Weights of a small sound classifier: norm layernorm.
Rows from block 10 of a small sound classifier, named by matrix and row number. Rows with one number belong to one neuron. Each number is 128 + 24 x the weight over its row's rms, rounded and kept within 0 to 255. All counts start at 0. Numbers have three digits each.
After each neuron's rows are labels from the 100 clips, of 14976, where the neuron reaches its highest value: "responds to" is what is common among them. Only what is clearly more common there than usual is listed. The data: struck, bounced, scraped and rolled objects made by modal synthesis.
# fc1: MLP up (model.blocks.10.mlp.fc1.weight, 384x192), inputs 0-63
# fc2: MLP down (model.blocks.10.mlp.fc2.weight, 192x384, transposed), outputs 0-63

fc1.354:128123124137130137112145129140100121127194154119118148112130153137148129124109135128114105132169184130173082112156134155147074137118089153148158128118123133143110136127129130131178132107128124
fc2.354:134126166125145127135086146141126129104128116121179126129110133120165127118121124128155116070160137109176126132104111124122124151147134135125140132130128128167124123127154128138143146122175128
responds to: scraping; rubber-like damping

fc1.20:126195137127186066142127143122122105110126144128114117126128130129120122118082127127106120130128176125133059153165126098103128146128143140131126255128102113122125072149095151149156156104125132
fc2.20:108128128132124095155089148128121123137129057129129129063128129109072152123108122126120221123130129127176128113127127129181081129113110169132145149126128095173130133129130125161127135126114100
responds to: bouncing

fc1.197:087168093136125136122086121126098107170139130155113125129131130142143127120131137175121120105128123121107128128129124125141169132107109122131136113214092124091124098081161118142145164174106142
fc2.197:143131169134128160104128121156130123130161138132128114089129107133129130133147127131126116119119156118152117170132127116117142128142134120132092138147130147142117104068182124129142206191034183
responds to: text has "noise"; steel-like damping; clipping; text has "clipped"

fc1.287:139129116129122130161113122160121128128108097129130091102197185126115145131130133118134127125120128152132147144152131135155132125128127131151135130107147137134127098109111128137126148112129126
fc2.287:129147135130137128119133124128144128119095152130152129128119118123127115193138133112146134129125143120123116137117067081087128128133054134138128064135110132125128129132104130133133122085129138
responds to: bouncing; large

fc1.65:119145108146127132126097117140075127137135090145128157131135136158125127150149131165097205143127094123128157160127131137101127149120109122094126128130135084124114143121146113082148181149125089
fc2.65:130134120102113134136065128128151128118104107135134220153090139112146149143128139130115119128139137173137139125139147129140111098127135136131128116159163132158134134109181126126127153154138140
responds to: repeated hits; reverberation; text has "reverberant"

fc1.316:086124138148127132118110174145138112111159147131129107135219127130120129157127135129131152138120122151110092149087101060105147129126176126138121130117131128089128127121140124090157118117135153
fc2.316:114129139130122126129130127127131150118118119134138131128154132169131126143145121126119097149132122134122131126095061056092133094130119130151132074110131105125127119170087121137129130120128128
responds to: bouncing; reverberation; text has "room"; text has "reverberant"

fc1.158:132161128127144126146101136113079185185128115193117123123128090207088157150116128125159115163120127132112112162120145133128157146124160105128152129157125158126133119128159108137165112129134141
fc2.158:135128121128073128127147126087131153108109131150145133160168127113181128134151121134136103127129100123114127105125128118114147055129135115141197063136165133134154190125128126122130128145164150
responds to: steel-like damping; pink noise

fc1.132:136118128122112123131105157097131055128127088131133145126123122130125132114104127128129128169125141109128132085169126150134131114157122161183155102116081178132078131144117120148147128133136126
fc2.132:198163152125103133130146140126135104131099130159179126132127123148128135147145092138205128104124113129129155113069123151138133183144155089130111103133132070155127129127176134096124110138124097
responds to: plastic-like damping

fc1.226:082180133124126111127134110124107115156148130140064166131129110129142122130134136222081130122138126130108119141177136130148134173123121142128148125165109110096099125127141149126114128173126179
fc2.226:116142161130121138122119106119135108131130125186166126125124111131093108126081126127130064121060167127133123140127122098086135098144125092179106128151122136140099134116173130072101157166120138
responds to: steel-like damping; action: repeated hits; clipping; text has "clipped"

fc1.200:130153122127140122131104122129123122153134049189145128156095143162128128140118138182108176144181132122128117133132122122129123119128124138128146151136130147089117129126167103118172157119134108
fc2.200:110097123127129127116057104128135130128129115094128206128119128109121126145128142116067143163111128129126106129132198111123137108129129128142126112164128131129131123128125129128103188141128168
responds to: one hit

fc1.24:129175121126149128134107128137117131150141054157135130134108144193131133129110132193097180153185130120130104138129125123133110127129126137125133145133125149111124128132148119110162176123140128
fc2.24:114109122125128128123065101128135130125128123101128210128117128102126126141129132124084156150115128140126112131130195108119138110128129128131129119171130128130130126128119129123123191160129169
responds to: repeated hits; rubber-like damping

fc1.202:122172129116172133138065159127139132119127131092127118102140131126101108109136131123127116131131140137130130116120074121128154121144089162130127196119121139065108092153109128131167147116130112
fc2.202:126127146123137128127115148119122127149166051141135116087124131098126135080125099132128138123127158131140110129112140131144129131096118131124123211127127126174129125117100138129127133124112128
responds to: bouncing; rumble

fc1.193:137129116131167090197127129121114132123121126132132126119127120120125107093070102124102104161135172126094103157163122094117129149142198126085149186128178122101131101178125186131170115141127133
fc2.193:120121127152123036187063126108129128118185135153127086119128127123125133098097121125123132104128130130137127127119148128126109143122120132127173161091126114173088113127123125122129148126126144
responds to: bouncing

fc1.299:118146128130149128142101111128101112164136073175126120159112135169130129137138138174110190143141128123126104129112111113129128120129102125129144148134121151098129125124198099086150157128130116
fc2.299:107095126124127128121059106124133131124125115111128224127113125097128123137128141116076136150098128136119097132129178127125130106128129128139129128161129129129131126128125128134096208125132197
responds to: plastic-like damping; rubber-like damping

fc1.140:145140127120087143127116190122136110114136101121150118149110127134134128162128153196124125156126090105142150181104112103140154129186106133127100125128130120128119204111150119141121161145134127
fc2.140:099130130126135212087125128124128124129136071133131129127101125130128130123118106123141096125121138127131117160126052137148119088127128119130108130154146147118129130128173085104129070128128127
responds to: repeated hits; steel-like damping

fc1.147:127167130140119152153087097147044173160124121181096137171125142148128178198129151128129142129127127128111128122098120160162130130127141145124184131130110200140162127128140117078127109128129117
fc2.147:121130124098079113128129136104129132130112138127128185150128152128132128128149118160133159128135117135098144084126150129155130118129178126127150112140133128192165217149133179132128160188143135
responds to: steel-like damping; string; mains hum

fc1.199:141127139133168112134140157123094122138138125125120120133143181128117125128129106119104174132112124130142089151129128130161080186118170116070128219101127100131090151136148153105126157127148134
fc2.199:136161133100138107145129133127139139130133128180129124101132128130082128132115100105166132121127128079166133139133097122164126142113120132132125097133133125127133121096216080100127125127127115
responds to: one hit; rubber-like damping

fc1.282:142145128117153143170129126128123128150127122126150139127103129127131133144128112131059131176126128123128128188125145087123086144173122153097115143133139123133140140106134152120151147122175195
fc2.282:088109167128154186082162130149118092128101134132133142116141125128121141127148126129157126131128118124152154172125106124173120127174128125127121102142114152156138153185128126096166121124128133
responds to: repeated hits; text has "noise"; material: rubber

fc1.215:133099126126161143156093090123102134158127152160059163146139124127132120146127143214072139128161115119128105156193112105117132124101113091078109117117083127097147152140165105103130152138170127
fc2.215:142129129132118091128112130118137144133176117128132133134137126158137128151126121120122143117113176140141126106167150108153133129118128117141118120139141145155128125110129131114135161181133155
responds to: bouncing; reverberation; text has "room"; text has "reverberant"

fc1.80:130128122124187132168112125144110129129135129170154179156129129127097144136131122129110127143125128138128116150139106128166114125141155136117131133177144173125143127129166058114143144108149100
fc2.80:124130089161128137134128143127120129122108133109124156150229140117147128157128138166137133087134122127128136131126093128144126055136129118154196138068176128126209188133146132141157122130190128
responds to: text has "noise"; muffled (low-pass); rumble

fc1.253:091127157117113086120088192125116122116158136127113126127119097128128105104133129141128102126124093121135133124148106129144142138123133171112109153189099196121114129123156157129115196220097128
fc2.253:128118133101160185063101125123198150103130096129126162114142136106132147093128128127130104144127130070120095128144063138131122099130144135114133118115140148068128128079128066118124127155160129
responds to: repeated hits; steel-like damping

fc1.256:169151146192097154128111141153153089125127103122141114135117134126136152190129122123135151182133128083140133120128135102169143126147145145129128125108137171150103137117109125133165152124122134
fc2.256:125135099093146156126126141091128124132127142127135134085059134130115133140112130135128159129119124074174128145126138132144108128139150166127122090126117125071139124138133115128118103128160125
responds to: repeated hits; reverberation; text has "reverberant"

fc1.309:100127153127123131122142117139126118113206174123126120130127116140154127128133160188062128125128129143169125122138147152150129154110128117156159130133125127134128144119133128123132121139125115
fc2.309:128123142184132112117137107127134128128128116154130124131116117130127060156082158118119128108148132125142115128120135120124117099092126118112133131082123103159089040117116133124128128127128091
responds to: scraping

fc1.37:107203129122122154122133110151115131125168141134127161138136128128162130110128129195126133124131131128126131136127143142134124163140111149135143127134092110092115108126127148132112129165162197
fc2.37:128119155129110136125146127130133117126140120178128126127127129125121137129090158124127097112136128130128130138128117126077149111123136071129118121122126131122119118114131124123132127149124100
responds to: steel-like damping; action: repeated hits; clipping; text has "clipped"

fc1.257:100144129108126158122128125151118129118128133150122152115128178128093207140073145194124127109129129151123142136126124093190127133177129132128117128117111119097135121110118148139130135128183117
fc2.257:128129130136131134090123129104157128137137071147123128127126129174119124127109121116167133125106152123129120116071057122172138126139171064156095110135127123129129129109174126105150088128130099
responds to: repeated hits

fc1.356:121128088119136175122130124139110132167204128198126120123128157149137182128067130209125130144141128095134136128176126173173094136157115137128121127143129126129122156108130128121129126142179130
fc2.356:131149144116110089148129141104132131178159123117130133138114131134124128068081068100149143139149178126128122111140102085160136099130136125105132119122128099193123133149101116110140135128128152
responds to: steel-like damping; size: small; quiet level

fc1.329:129167115132144139139098128130122129147135052157136129128121153194129131131105137187091177162198150119121111138131121127131126128129129130118138138132120151087115131136135124109161153129151136
fc2.329:112110122126129128120086113128135131128128124097128210124104128119128128148151128120082162147125128132127127138128201126115133111128129128134127127166129128130131125128122129129127195161128147
responds to: one hit

fc1.306:127135064160129124125112133137134121126129135131153122134169140128114163096124127147129185137126121157130132137136119119130125129094117128104155153125133128107129136125125129080141139136087122
fc2.306:144128127113122098158109134159145128126131129129129233133110135134149147165142097173129152128160109141137160130128160132131129128107128135125131105159134144158128165126136126110133167182121168
responds to: plastic-like damping; rumble

fc1.295:124154103126131113145117138144096104147133045152137132133123140219157154125127152178112153153167162075129119133141128123159125133139109129124162137130125143124131127129134109122146166147137122
fc2.295:126113128124127129126075104123128133128127124114119191128128120125132128156138128090085140136124128155121130141128189128086136121128133130127125130181131128132130126128129130132070189120118151
responds to: text has "noise"

fc1.221:117126134098171140127112123183098128110148080161071143112134113157172126131131130136124166137118096103114127146137134150135132151109135130076103161186122098101080144128098121084145207132127137
fc2.221:121129099121102124126064123094127138123100132128098204148056146127128129141133179131081127177135150148099162116128213126136097129146155135128121107128153133129149158128144127115065180159148130
responds to: steel-like damping; repeated hits

fc1.76:123171134112127124129104138201126135166129111126057127139129129182137123128122170129126173166119128133142125129157107139141130139113169129123127143138133145134081130130135136127152128129129136
fc2.76:125128109094117147134155130061124137134115136122135135157115126123128107127128136133126132122120075147048162126116128129126156113181163128165138128129132117094127137166121129130120106135146142
responds to: steel-like damping; one hit

fc1.151:127123119119204112175140117141130126124149167130128132146122130126108126129117098124082169127135170128119077190128124119176087198127172115109125148128143102126115112127132170114141179127141170
fc2.151:129105123100171174128135132146115134126128133145150127105155141103133127162150122124178126121093068084119129136129140129128128141132137128132136128123128149078138127124130128107143092124178112
responds to: one hit; steel-like damping

fc1.56:129113114141111123121131128180139122061151127114142129128155141119128131134087134126083179148140142067152130155119133112128106127142194119145128134125150128131119135127119115136154111122190177
fc2.56:118131198180152191049133134152127121113130091140141129126136128122129127123127099128155111114119197091139118131113125113128129131129113131128095118130127138142135112127130128085156129122126115
responds to: scraping

fc1.307:124137151132179131123115153125145131149142107060130130132122122136140108096129141129127141130125128125127140183128104145089162084154088096125116144126127104091088127154119128135174155101164133
fc2.307:126129126123147128130137135116122128129150052162115143095112130106119118134119128129118148126131101114129115128105166133132128149128130135140130188139129131122117144121145165106120124122122119
responds to: one hit

fc1.160:144156124159157135141101130144126126148130083142145127133101132166129130128118142173101175143215147106130104135125106101127125126139129161111132147130113163099111112138121124125168144128137128
fc2.160:109094121120129118106054087128140135128122123100127209128130128124128128145139138123085138159118128141120114128128198126128134127128132128153075114166129129132131125129127131102082174145111129
responds to: plastic-like damping

fc1.144:135153127107142128126113109147128131128128120148131141128128139117155143148134129168104158139151130128106131130139136126128160131123155115129138179145134146091104159128162127128175161095118129
fc2.144:081114120145139092136087114134100125118124111097156181132112143114130139136129191129087122124138125141129097127178200109125107124128136141148079135127137131125135130127138154117102185145142144
responds to: plastic-like damping

fc1.240:093136164095198105132156135118002160135156117165126148132134173134118122105129099130105132149115119122129123143136127118205083156128127142085128190140120116110064141151133136103136171130131171
fc2.240:127129073102159149128126161126129141151127109147125130084132120123103134136099120119162143098124132086167132129113126116163112119095138129191119105125128130130214126121176098081118124121118129
responds to: one hit